From a checkpoint of a small class-conditioned image flow-matching model.
Model: 6M parameters, 32-pixel images, arch dit, norm layernorm, activation gelu, patch size [4, 4], layers 6, width 256.
Data: trained on drawn small creatures on textured ground, 50862 training examples, 70.5 epochs.
Rows from block 2 of a small class-conditioned image flow-matching model, named by matrix and row number. Rows with one number belong to one neuron. Each number is 200 + 40 x the weight over its row's rms, rounded and kept within 0 to 999. All counts start at 0.
After each neuron's rows are labels from the 100 images, of 14848 (inputs lightly noised), where the neuron reaches its highest value: "top examples" is what is common among them. Only what is clearly more common there than usual is listed. The data: drawn small creatures on textured ground. In brackets: how many of the 100.
# fc1: MLP up (model.blocks.2.mlp.fc1.weight, 1024x256), inputs 172-255
# fc2: MLP down (model.blocks.2.mlp.fc2.weight, 256x1024, transposed), outputs 172-255

fc1.378,192,204,150,246,202,282,157,264,116,255,333,263,218,127,169,181,163,187,184,139,212,202,181,193,209,282,200,100,233,205,235,169,174,218,158,125,209,126,174,164,212,214,242,181,152,190,155,227,168,154,220,161,198,194,201,201,186,161,183,214,208,160,218,225,219,226,203,226,214,172,165,230,176,235,190,184,199,221,203,189,155,236,217,188
fc2.378,223,208,170,174,265,238,155,248,93,266,215,204,196,194,234,192,202,200,178,183,201,184,201,264,51,232,248,167,244,227,166,351,181,195,238,185,195,174,143,206,190,286,205,208,224,175,258,157,187,209,228,191,196,128,233,185,224,131,206,219,215,191,215,209,167,119,210,116,227,216,207,285,154,177,211,224,191,192,229,230,157,143,256,170
top examples: butterfly (32); brown (28)

fc1.458,247,182,299,252,261,164,206,199,154,219,148,202,184,290,162,250,206,211,215,204,214,250,280,152,189,216,157,188,210,225,181,234,138,191,189,173,183,173,154,234,207,164,231,162,133,180,256,173,94,126,197,191,211,169,188,191,230,244,139,80,203,149,133,171,55,222,197,195,243,108,242,229,177,158,127,229,199,190,252,189,225,171,173,172
fc2.458,134,181,268,156,246,211,229,231,162,172,247,206,163,176,205,164,204,222,195,148,233,151,150,218,144,166,278,205,203,194,203,202,258,209,120,219,234,200,282,170,173,156,190,195,189,202,287,203,285,239,195,189,201,170,167,202,189,175,129,258,193,177,297,217,85,233,232,230,192,136,198,291,204,178,235,225,210,220,265,189,231,162,224,157
top examples: jellyfish (44)

fc1.245,161,194,176,182,224,165,107,198,225,180,169,179,178,207,195,141,149,190,201,189,218,287,187,351,209,202,170,129,252,202,155,189,231,174,179,202,224,172,183,181,223,206,162,210,246,224,190,269,266,191,210,202,189,170,228,241,253,237,182,227,216,236,328,189,232,165,215,226,126,174,141,207,160,204,213,221,261,228,145,112,164,216,279,200
fc2.245,198,216,179,113,338,191,201,216,203,216,154,176,196,154,275,140,156,182,220,250,210,118,196,207,207,205,160,201,155,149,190,214,241,331,202,174,202,164,168,279,212,168,142,205,210,137,280,182,158,148,205,167,280,196,179,129,245,270,265,212,90,115,255,200,186,179,151,189,175,132,249,152,194,185,156,126,176,164,161,140,231,173,227,231
top examples: snail (42); dragonfly (41)

fc1.432,185,172,172,179,178,209,228,177,171,113,240,168,206,156,206,187,259,188,218,175,212,235,191,192,214,197,249,199,212,227,144,205,255,204,213,182,260,194,175,148,261,190,275,184,214,167,151,180,205,207,236,244,216,197,220,287,178,139,220,163,183,200,198,179,206,211,192,180,179,145,318,186,204,165,176,177,175,226,193,254,157,183,242,182
fc2.432,241,204,164,225,266,218,148,192,237,186,217,167,240,217,245,217,160,148,221,113,185,186,212,160,175,196,155,200,222,214,165,191,231,117,191,251,151,202,209,209,194,187,197,244,206,254,174,268,170,190,167,163,198,189,194,223,159,304,279,233,165,192,204,168,227,204,187,260,226,109,119,207,177,214,171,232,165,190,195,192,169,188,132,238
top examples: small (55); orange (26); fish (25)

fc1.164,218,205,292,141,213,191,261,141,206,169,177,166,203,218,139,167,219,140,290,167,203,203,173,230,226,264,215,230,167,196,208,182,256,238,265,195,199,200,256,261,223,191,192,226,278,129,150,251,154,166,232,230,167,145,206,205,269,131,201,217,239,181,242,163,228,165,200,194,233,216,207,168,210,226,138,204,195,214,233,154,165,166,229,225
fc2.164,181,192,152,210,185,200,130,343,168,253,222,197,203,200,193,171,224,200,206,152,190,232,159,229,194,221,155,203,169,164,209,254,212,216,207,182,226,305,196,136,195,195,227,164,219,292,216,243,184,198,250,233,198,217,213,141,153,270,195,187,236,274,204,169,191,177,256,140,207,298,208,199,210,169,240,276,155,190,212,242,319,212,230,257
top examples: dragonfly (50); yellow (34)

fc1.414,196,189,233,188,172,173,191,224,178,149,208,89,252,232,116,178,224,256,213,179,210,208,228,207,194,236,182,216,245,195,280,174,176,235,190,226,281,205,226,220,188,232,185,106,183,178,174,215,195,168,184,177,210,212,146,168,165,210,191,223,257,185,196,227,269,164,262,206,193,175,156,221,195,210,254,252,208,227,207,211,135,249,183,223
fc2.414,246,180,237,247,230,151,212,258,157,273,301,192,206,210,122,198,250,224,182,211,189,276,177,200,202,235,198,198,230,136,144,226,267,217,205,180,183,215,185,130,213,149,69,179,190,242,240,202,176,208,277,268,199,132,187,197,260,257,193,181,175,186,203,187,243,201,253,153,199,162,225,122,161,225,147,160,184,268,240,189,173,159,164,157
top examples: spider (42)

fc1.56,185,233,254,225,196,202,223,185,296,256,281,186,191,196,185,202,190,142,154,219,82,191,184,187,168,212,185,163,221,208,164,203,182,191,237,182,226,143,210,171,198,264,202,239,283,197,168,205,198,383,231,250,219,181,239,121,204,172,181,209,238,284,214,188,195,139,198,318,127,228,198,202,199,175,272,174,197,192,286,212,106,177,194,192
fc2.56,195,141,236,217,183,251,217,230,225,228,172,206,153,275,180,201,163,80,138,220,204,237,195,185,188,202,276,184,216,170,213,198,238,184,206,140,194,255,195,205,246,170,197,162,209,197,151,234,214,132,168,178,200,248,182,142,259,248,225,221,197,232,130,224,206,219,305,172,182,178,170,182,147,205,130,160,189,201,176,226,255,200,178,265
top examples: butterfly (51); orange (42); red (29)

fc1.209,223,215,244,197,150,163,221,196,249,227,193,209,196,238,163,200,219,225,202,259,202,199,229,148,221,226,226,220,170,97,233,206,231,180,222,190,220,137,179,255,168,207,193,229,168,176,107,116,165,215,203,227,205,185,202,256,167,130,255,266,216,219,156,239,237,161,135,201,74,185,190,240,203,206,185,302,176,194,190,135,240,235,199,236
fc2.209,230,213,134,169,168,203,175,252,197,199,152,172,181,211,299,172,148,246,193,191,192,223,252,247,191,198,98,189,179,198,210,207,176,295,227,200,191,197,135,247,168,188,290,196,199,170,206,146,146,208,208,146,184,192,168,176,179,241,240,183,229,183,168,238,180,223,145,176,95,187,210,207,194,255,178,222,265,191,209,155,266,187,181,162
top examples: crab (95)

fc1.65,185,218,85,188,210,209,73,144,233,213,251,223,247,216,202,213,218,183,194,145,223,292,193,238,185,213,143,218,206,202,199,200,260,276,194,206,225,227,177,194,142,188,208,181,255,208,220,172,203,203,216,101,164,219,168,200,145,251,156,175,268,204,285,218,208,153,223,200,136,196,235,209,188,158,180,172,208,212,198,246,68,214,224,154
fc2.65,221,191,217,192,270,206,172,300,190,193,195,208,180,233,54,240,134,156,191,265,198,162,175,212,220,219,126,208,273,161,198,167,224,139,216,210,208,240,196,150,228,177,193,156,171,203,192,168,123,207,139,144,218,185,212,267,204,229,160,189,223,196,168,181,199,251,172,232,118,142,257,164,188,251,221,216,263,188,229,261,224,212,211,106
top examples: spider (60); large (54)

fc1.760,244,175,228,200,184,175,196,211,205,221,141,263,196,162,195,154,276,190,198,252,228,223,168,179,210,183,225,204,209,133,185,303,245,256,220,208,176,139,260,268,65,210,203,207,198,186,142,147,264,140,213,223,225,275,222,239,270,189,244,250,238,183,160,183,201,151,224,200,157,134,173,213,180,300,210,162,237,289,179,266,181,225,149,222
fc2.760,186,227,243,233,251,225,237,189,187,224,240,227,185,212,253,204,275,224,257,292,196,203,220,164,169,218,210,200,169,288,226,297,150,258,204,205,222,224,170,160,211,212,242,186,223,239,157,205,159,220,217,158,174,232,214,292,167,158,202,125,139,183,149,203,154,173,153,194,230,120,277,238,214,279,185,64,213,123,174,203,232,234,253,213
top examples: crab (66)

fc1.559,211,198,133,239,265,151,229,282,230,202,157,170,304,286,201,166,231,82,280,145,204,165,202,160,184,354,232,179,172,173,135,240,197,257,198,374,211,222,210,238,223,277,183,183,141,200,174,189,225,178,249,209,183,167,179,194,197,212,210,194,201,241,263,157,157,229,279,306,172,169,193,178,230,196,202,178,238,234,194,220,179,232,224,240
fc2.559,242,200,209,196,214,131,118,172,196,227,211,235,123,200,219,226,219,181,288,163,196,191,201,204,111,309,148,238,204,258,127,224,212,235,165,233,159,201,241,219,214,221,239,135,189,241,159,186,181,200,118,198,222,258,265,193,237,156,155,203,202,220,201,184,216,251,219,165,232,158,244,187,207,174,298,208,209,180,174,196,176,191,174,226
top examples: white (32); snail (28)

fc1.675,173,231,176,163,210,216,224,243,231,211,197,170,298,173,294,138,213,133,266,241,186,198,204,234,161,274,221,180,199,177,70,185,146,160,196,376,199,200,330,210,219,188,221,173,218,170,185,176,134,211,226,233,232,158,223,218,136,203,174,198,241,209,204,217,211,215,153,238,252,205,231,251,230,192,282,201,198,203,231,140,153,234,204,147
fc2.675,135,214,226,259,177,199,143,185,238,139,163,263,289,199,234,192,235,94,242,206,193,191,199,203,204,250,140,129,203,219,172,104,263,188,217,485,169,180,139,161,201,195,216,210,213,194,194,193,191,219,136,207,182,174,131,218,223,205,203,197,182,222,207,227,210,204,227,258,241,149,222,215,219,146,213,145,213,243,219,201,189,124,182,209
top examples: white (28); pink (26)

fc1.166,173,195,256,176,179,222,218,267,194,177,203,183,234,224,172,170,187,136,133,206,225,172,152,227,225,209,227,211,177,304,142,178,207,231,215,191,207,194,209,239,202,178,295,209,221,266,175,195,193,220,197,241,154,167,185,221,203,186,232,209,312,222,195,185,220,189,264,194,239,279,186,272,190,201,145,190,197,215,274,298,272,204,219,134
fc2.166,130,197,131,167,129,236,270,244,187,157,133,120,178,220,152,133,188,262,228,157,193,179,179,209,180,194,224,215,209,237,194,212,208,162,219,193,163,196,260,237,193,206,270,239,183,249,243,241,195,187,197,202,264,226,175,201,186,211,174,214,246,220,184,200,166,215,192,177,187,208,199,139,195,184,181,164,209,166,113,103,305,199,211,236
top examples: large (95)

fc1.717,239,202,239,261,244,240,262,158,172,245,265,181,200,274,233,139,209,201,227,276,223,239,205,239,180,223,209,235,240,196,208,181,211,204,168,193,151,178,156,216,154,226,199,140,184,255,192,196,303,206,222,209,243,185,210,118,272,258,244,151,227,147,160,225,271,223,254,171,186,97,231,234,217,220,201,138,205,253,176,216,154,171,208,157
fc2.717,184,207,119,127,57,200,254,126,207,233,158,213,182,149,200,182,297,234,225,231,204,250,204,170,226,226,186,180,146,232,264,183,244,149,238,204,205,228,166,183,191,192,164,211,215,240,248,245,231,181,211,201,146,230,168,123,147,208,220,288,254,129,242,224,103,226,267,185,246,213,219,172,195,180,204,171,215,199,204,200,150,171,179,162
top examples: large (82); crab (74)

fc1.397,191,346,172,186,200,202,194,187,203,185,179,200,121,200,172,207,188,98,183,210,235,194,171,185,206,220,157,183,244,222,183,216,194,244,217,191,264,172,195,189,219,151,184,138,248,203,179,202,234,230,231,214,191,178,258,213,204,198,280,180,183,195,182,199,208,72,189,201,198,205,172,169,173,149,228,184,213,176,247,181,226,177,192,140
fc2.397,209,0,212,172,185,153,184,196,139,253,245,153,283,231,262,204,207,239,235,223,218,233,234,167,187,153,173,203,206,199,229,193,178,228,152,213,143,213,168,207,177,207,218,236,200,173,198,206,163,213,178,193,205,119,263,171,257,218,209,212,199,194,219,221,226,181,220,174,187,204,274,175,212,207,202,193,183,214,189,209,164,222,190,168
top examples: butterfly (58); red (49)

fc1.121,201,180,203,235,194,200,212,190,235,202,170,213,229,264,174,241,163,189,201,235,194,125,247,252,143,179,207,187,279,257,197,210,190,221,198,234,198,202,191,212,162,232,195,163,208,177,231,254,143,210,179,234,205,204,181,233,266,120,273,221,253,203,271,215,161,211,236,224,225,216,71,132,198,206,207,203,195,175,204,140,211,206,203,151
fc2.121,213,216,210,223,204,179,160,212,223,195,218,195,195,220,282,204,151,196,151,136,199,194,168,128,180,173,206,228,241,212,97,245,307,232,190,232,188,275,232,160,224,207,206,227,184,215,161,224,278,216,166,199,238,208,195,261,133,269,250,236,237,235,81,195,148,197,163,165,124,257,264,206,192,170,232,154,206,189,212,186,210,200,232,138
top examples: snail (72)

fc1.582,173,199,284,112,198,206,178,191,208,205,187,193,203,215,154,159,196,170,234,163,164,129,191,147,203,216,136,154,181,147,212,195,265,209,204,171,179,241,211,139,259,142,197,215,138,203,229,203,175,185,215,198,161,212,193,217,172,181,204,169,151,155,217,157,230,195,138,203,222,202,254,207,207,173,186,234,269,155,172,214,209,210,203,173
fc2.582,181,209,243,202,215,199,268,55,192,195,200,185,209,213,268,241,150,231,194,196,196,197,135,109,208,202,276,203,190,258,182,230,228,280,211,174,204,283,212,166,133,252,256,237,238,192,195,269,258,178,160,215,182,200,199,230,222,218,162,96,167,168,225,178,184,184,255,189,200,175,213,190,214,160,179,152,246,64,186,121,208,176,270,206
top examples: snail (83)

fc1.187,168,206,197,154,215,210,137,175,165,217,149,269,159,213,131,223,207,164,194,174,204,101,217,213,154,269,251,169,174,254,164,150,183,262,167,195,206,147,145,172,175,228,211,188,186,223,234,245,223,208,231,198,215,120,192,155,214,200,190,253,193,195,204,223,406,167,252,172,204,226,185,160,189,159,192,195,245,214,137,233,189,199,176,194
fc2.187,237,216,250,258,229,234,246,223,136,177,253,142,179,201,249,173,223,121,221,203,185,252,178,192,207,292,173,242,132,158,225,180,202,246,209,221,184,250,256,214,229,262,202,217,210,171,211,275,189,245,127,194,214,92,251,175,201,185,223,161,199,190,179,194,346,189,168,194,195,238,190,222,197,169,274,182,241,163,58,208,194,212,198,195
top examples: white (47)

fc1.404,230,208,148,84,166,283,184,228,183,183,239,150,170,213,187,171,248,178,212,219,190,138,190,210,249,200,200,194,206,206,82,212,184,135,189,95,135,231,199,206,281,166,218,251,241,176,198,196,197,208,244,214,185,78,180,189,213,184,151,214,157,200,160,204,163,198,252,224,137,192,190,147,208,161,180,203,185,214,177,179,167,158,198,139
fc2.404,117,195,173,285,214,299,202,158,226,175,176,192,125,221,213,192,186,160,200,188,202,212,268,194,264,177,205,174,206,192,180,203,180,235,205,146,167,187,163,228,200,121,177,341,208,203,175,229,197,267,200,196,151,206,289,140,179,188,125,178,152,190,169,235,192,188,190,167,205,188,221,146,215,185,196,217,207,211,230,208,226,308,240,216
top examples: white (41)

fc1.361,187,193,200,193,192,177,228,215,163,161,211,281,78,215,162,168,160,194,240,195,206,207,177,173,176,121,173,202,231,202,230,232,281,206,240,0,196,210,119,209,202,223,212,194,140,218,199,242,189,150,246,193,281,293,110,191,223,236,178,255,153,176,188,171,200,199,208,211,183,171,204,114,173,179,128,194,213,225,167,230,212,150,206,204
fc2.361,218,197,189,152,225,213,159,205,189,238,222,193,97,229,226,161,209,334,167,252,198,215,191,192,213,134,260,162,214,183,263,230,139,214,197,0,212,196,195,151,174,192,216,187,206,208,172,195,190,195,220,248,131,233,243,216,196,154,243,217,193,222,200,179,203,218,213,214,203,167,165,171,180,221,264,218,196,229,217,223,153,251,207,212
top examples: white (28); crab (27)

fc1.236,255,207,249,184,199,183,208,119,259,257,104,248,207,238,230,231,165,134,225,146,173,180,196,205,162,231,306,271,242,223,210,257,195,210,242,216,194,201,186,190,242,193,148,179,225,196,231,104,278,234,240,218,239,201,185,191,251,197,193,132,205,178,161,220,165,174,295,198,131,169,186,198,236,197,222,218,176,286,209,157,194,209,162,263
fc2.236,165,198,188,202,256,189,208,225,190,157,260,207,225,194,164,73,110,159,159,215,197,182,184,219,187,221,138,193,143,165,159,244,210,229,202,221,320,179,272,223,184,206,231,204,191,265,68,205,278,217,220,218,162,210,176,114,314,189,248,155,202,133,221,177,211,195,255,171,242,179,187,189,196,190,180,131,238,304,227,201,177,209,320,245
top examples: jellyfish (100)

fc1.618,218,184,184,172,205,226,214,182,226,157,176,236,222,201,187,201,178,201,210,264,213,237,200,132,203,201,186,125,154,120,212,184,296,281,222,244,259,225,197,172,243,184,175,216,249,144,204,107,215,221,240,236,185,180,220,192,112,226,189,196,314,162,202,201,173,209,211,175,307,111,188,193,198,248,158,232,252,72,260,212,203,208,288,196
fc2.618,198,208,196,162,232,211,180,181,224,225,236,167,201,215,204,179,174,241,178,200,203,179,210,150,176,200,274,179,251,207,241,81,285,31,206,213,185,210,215,149,223,146,239,250,191,187,165,279,166,210,161,215,129,200,200,215,168,131,145,162,217,172,201,206,328,207,180,199,269,252,211,221,190,132,182,143,196,71,188,189,175,196,241,194
top examples: jellyfish (48); crab (33)

fc1.38,160,192,156,175,151,298,189,187,219,233,204,175,202,175,179,126,176,230,134,213,186,191,261,198,181,233,195,133,196,230,252,185,179,200,248,189,199,114,258,158,218,188,179,155,167,145,162,154,217,198,242,274,273,214,210,231,215,238,187,184,290,169,167,238,176,216,219,267,155,182,144,185,233,176,144,214,244,195,181,210,232,187,176,153
fc2.38,221,185,118,304,109,227,242,267,154,275,192,184,244,256,301,222,194,197,172,92,183,207,234,210,199,228,198,235,142,158,206,191,202,147,219,255,187,201,168,261,200,229,239,187,139,202,174,98,175,183,191,102,229,255,185,216,159,126,200,201,189,170,197,219,211,211,217,224,204,244,226,146,207,233,155,237,278,245,192,252,162,232,183,235
top examples: dragonfly (36); starfish (28); yellow (26)

fc1.580,195,195,172,177,169,206,213,190,231,183,253,216,227,209,209,293,257,199,219,177,204,216,206,210,185,209,252,201,283,251,204,213,152,178,204,249,248,197,204,168,274,195,242,192,295,311,254,187,95,214,195,164,204,220,158,182,229,188,228,197,251,238,195,244,271,171,215,239,240,180,213,209,174,151,193,165,341,266,190,143,172,255,222,238
fc2.580,222,183,194,224,164,180,242,224,211,177,154,239,203,184,202,199,202,191,235,198,229,219,235,189,118,196,163,136,259,122,159,216,254,139,305,202,142,173,214,261,187,139,148,174,215,89,200,173,279,142,159,236,204,178,224,206,231,228,225,211,128,214,215,196,242,189,190,184,158,140,178,142,225,102,204,202,294,207,169,186,197,190,170,215
top examples: jellyfish (60); white (38)

fc1.499,159,239,193,199,220,157,232,158,240,261,196,207,216,240,207,170,168,186,244,207,173,178,310,198,234,202,174,233,177,227,222,191,190,223,211,169,201,201,212,183,197,69,222,162,160,119,190,177,187,203,223,194,256,228,209,253,200,155,221,198,199,185,176,171,191,268,189,140,216,214,212,198,153,240,173,228,128,165,184,188,162,305,155,189
fc2.499,166,205,222,205,200,228,151,213,180,203,183,209,172,160,151,235,167,205,146,209,205,231,117,215,134,183,181,169,162,199,212,194,203,230,296,211,220,180,199,146,198,250,202,185,166,235,189,184,241,244,221,195,254,243,211,268,247,199,205,209,198,192,225,202,236,203,231,229,173,195,200,223,240,300,189,209,156,151,185,232,200,249,233,214
top examples: large (53)

fc1.301,178,206,193,184,200,191,271,122,281,215,244,219,157,181,192,213,289,185,213,192,222,233,184,134,246,158,182,187,263,228,204,118,243,224,236,168,226,315,273,147,232,215,165,188,233,194,160,178,257,185,203,254,221,174,219,122,206,160,216,250,204,145,195,181,194,222,187,201,157,207,222,251,181,249,129,181,197,140,161,288,170,212,164,208
fc2.301,185,202,209,165,186,203,153,228,180,143,217,154,183,175,303,238,157,184,204,189,195,186,231,152,181,165,187,209,175,200,200,148,195,172,197,187,193,222,254,216,313,202,144,184,209,171,255,173,185,209,186,156,190,179,200,189,281,202,277,138,225,161,194,182,249,217,183,219,207,278,106,203,192,137,255,285,110,175,264,167,71,182,183,219
top examples: spider (44); beetle (30)

fc1.506,144,237,211,384,235,204,318,216,223,236,124,161,219,163,266,203,218,153,219,159,152,188,251,230,232,179,194,205,106,216,238,196,233,286,243,218,168,189,148,266,187,176,172,180,221,235,180,159,254,151,217,214,260,195,146,221,287,194,174,197,236,149,263,191,204,173,162,145,226,205,194,201,235,196,190,246,189,197,220,147,129,185,186,254
fc2.506,180,190,174,246,226,184,244,318,230,225,174,216,165,207,241,186,197,198,146,191,198,200,274,143,202,174,210,224,193,211,187,214,157,233,202,184,222,197,195,149,207,172,219,190,187,205,265,254,188,229,274,335,183,164,168,214,226,232,189,187,146,189,219,191,264,151,135,159,248,268,204,199,210,144,241,214,171,310,170,259,267,228,111,225
top examples: spider (52)

fc1.251,220,153,171,172,181,191,141,226,229,258,234,185,185,255,207,224,285,186,249,204,194,204,221,140,241,92,227,222,256,175,240,199,187,80,186,198,195,211,214,154,210,207,225,157,251,197,207,122,207,104,184,142,202,224,227,186,84,212,257,222,189,252,165,190,183,196,199,135,218,208,153,186,204,152,171,211,179,294,321,198,170,215,201,228
fc2.251,201,205,221,153,144,127,189,213,212,194,245,216,224,162,220,263,197,191,152,220,202,231,208,251,272,147,198,181,233,208,220,201,181,336,165,213,238,168,145,216,222,171,201,171,146,198,162,185,237,216,215,130,202,180,211,178,280,231,234,213,205,194,172,200,216,163,241,175,212,183,130,229,239,225,281,197,181,197,311,260,189,211,230,164
top examples: green (45); turtle (42); orange (25)

fc1.604,190,198,178,224,266,181,270,253,86,181,161,189,209,245,203,305,258,202,221,110,200,215,254,239,223,197,204,206,210,251,218,158,205,133,239,155,196,297,182,212,166,173,158,222,193,265,301,228,262,191,153,178,206,164,181,149,316,127,189,207,143,149,204,212,239,297,195,163,152,235,257,215,198,270,191,240,144,173,246,260,233,198,197,183
fc2.604,218,186,205,186,186,181,176,164,200,206,185,184,168,252,242,230,272,185,260,188,188,149,215,141,192,164,120,225,260,157,286,137,276,156,214,216,191,113,221,234,285,156,291,186,161,209,239,217,264,213,220,189,156,235,219,210,238,279,175,198,215,128,77,170,177,239,248,136,233,190,255,177,194,296,216,223,190,278,289,206,255,188,236,214
top examples: spider (37)

fc1.110,192,115,159,201,170,297,185,211,324,234,194,207,157,288,207,228,177,199,169,199,77,174,219,203,178,193,181,154,206,185,226,207,255,198,257,202,196,202,190,132,202,174,220,120,113,160,203,213,203,187,227,206,139,219,300,170,212,263,174,201,225,131,200,132,268,213,210,161,243,279,200,229,282,198,200,176,197,206,168,183,238,188,211,212
fc2.110,231,111,174,183,241,171,148,187,270,189,209,241,173,158,198,186,222,211,179,184,131,171,224,203,199,210,175,187,202,165,162,203,152,187,72,188,250,221,269,232,173,175,185,160,175,182,209,189,193,215,192,180,305,160,202,213,189,212,179,232,240,271,210,128,175,209,198,215,154,176,226,212,226,220,184,220,202,187,152,180,185,248,186,170
top examples: green (80); dragonfly (36)

fc1.510,209,240,202,148,265,185,322,137,199,170,299,220,225,192,222,120,227,141,202,229,161,276,226,183,224,121,218,213,203,174,194,171,189,160,280,214,330,226,217,192,218,211,189,172,176,193,276,195,178,161,228,277,236,202,182,125,241,220,156,184,185,215,214,208,177,146,270,133,189,146,166,137,179,223,149,251,244,178,219,206,292,204,190,261
fc2.510,179,204,207,284,221,207,106,192,229,208,188,252,178,135,216,211,183,143,197,203,233,164,176,289,192,270,169,210,193,262,128,192,171,199,220,215,147,199,234,278,169,223,221,194,234,230,297,228,154,234,205,92,191,136,236,215,202,229,210,234,245,133,134,237,219,163,134,182,210,206,217,246,221,140,232,218,195,214,170,165,186,211,201,289
top examples: jellyfish (84)

fc1.303,185,255,223,204,210,182,213,185,186,172,201,262,214,261,138,189,188,176,223,121,233,243,191,209,165,204,208,283,170,225,238,244,180,187,136,209,182,193,273,213,221,154,197,170,259,209,253,158,261,276,156,190,289,218,238,205,198,220,204,169,233,194,197,201,228,169,143,246,216,166,161,151,132,207,199,178,203,218,206,216,192,185,177,202
fc2.303,184,198,229,149,230,179,210,240,166,240,99,280,172,152,179,173,206,205,247,257,199,253,218,200,159,185,166,205,239,192,217,161,153,209,235,214,169,103,217,182,233,240,160,180,226,242,197,257,246,167,256,252,210,154,199,214,263,186,220,121,166,260,265,213,220,161,204,167,195,159,161,162,167,246,171,242,192,239,278,199,190,177,191,278
top examples: spider (49)

fc1.611,152,224,264,234,310,197,215,166,177,120,181,205,224,195,176,235,237,200,240,172,195,118,212,245,240,209,204,249,197,298,266,180,266,158,205,220,243,198,247,188,211,166,219,159,172,226,214,214,229,145,195,215,155,172,184,214,279,173,216,201,206,178,180,185,225,195,131,165,164,145,234,195,209,153,154,165,164,268,208,185,190,208,245,170
fc2.611,192,218,281,134,302,188,195,210,212,169,211,249,195,206,198,225,162,205,173,306,201,214,191,180,214,203,175,205,144,123,223,200,182,169,203,223,162,228,166,227,244,211,101,193,204,183,145,238,96,266,178,130,152,167,197,244,211,164,195,170,210,176,194,183,221,235,206,228,166,187,132,188,197,191,211,220,235,154,232,76,227,193,214,190
top examples: crab (47); snail (34); red (28)

fc1.31,253,186,247,211,225,213,213,188,224,239,211,248,177,163,200,177,120,167,191,92,159,187,133,178,232,193,204,111,220,217,237,202,213,283,208,158,163,98,207,130,148,180,227,205,122,199,63,143,158,234,183,196,195,193,189,175,247,195,200,151,171,215,231,217,170,115,247,206,177,299,208,179,198,160,191,194,153,227,185,148,139,185,196,180
fc2.31,151,202,271,148,230,190,226,220,226,213,274,143,199,200,118,236,141,222,220,109,203,188,260,199,196,271,168,183,252,193,199,196,245,248,205,249,215,377,172,245,236,221,215,257,189,223,100,218,172,224,266,188,165,206,143,162,154,194,212,231,248,192,104,204,195,147,112,188,254,246,184,215,176,211,209,248,153,157,156,138,208,225,180,244
top examples: small (55); plain (39); purple (30)

fc1.443,183,177,271,193,233,189,180,182,188,276,168,196,195,258,175,158,175,226,212,238,194,162,170,146,229,203,257,167,188,230,222,186,218,125,245,185,263,263,177,142,184,187,192,183,212,216,185,212,242,216,195,255,217,180,211,189,265,264,173,211,178,152,146,229,128,165,243,240,272,295,180,184,161,158,191,134,247,233,60,234,183,172,226,178
fc2.443,223,210,284,244,198,198,184,225,210,229,227,188,208,255,180,274,121,159,192,229,206,182,243,220,215,232,171,192,153,222,281,246,192,159,197,202,253,85,199,153,163,210,233,203,192,172,278,194,133,177,150,202,206,196,199,185,106,129,81,149,289,232,286,213,126,167,164,226,90,137,243,187,187,204,188,196,300,175,238,224,158,202,175,261
top examples: butterfly (64); large (52); snail (32)

fc1.345,231,225,184,204,230,212,314,205,130,242,147,220,195,197,240,86,250,192,235,222,218,177,182,151,200,188,161,224,211,155,235,102,190,127,172,178,152,214,186,171,236,164,230,174,183,189,189,181,194,202,178,171,164,201,196,134,246,195,239,158,184,192,217,216,202,212,247,211,291,211,164,182,197,204,173,222,208,214,205,172,192,195,230,181
fc2.345,206,212,163,108,310,241,190,167,184,200,173,232,205,227,137,169,185,202,201,257,211,216,185,186,191,199,248,172,216,215,204,195,223,284,189,198,218,33,178,120,142,220,195,214,201,211,185,302,124,178,198,167,250,165,215,233,133,203,267,213,162,163,246,217,226,162,184,188,106,196,176,199,192,204,199,173,265,314,134,125,164,214,270,231
top examples: small (73); crab (64)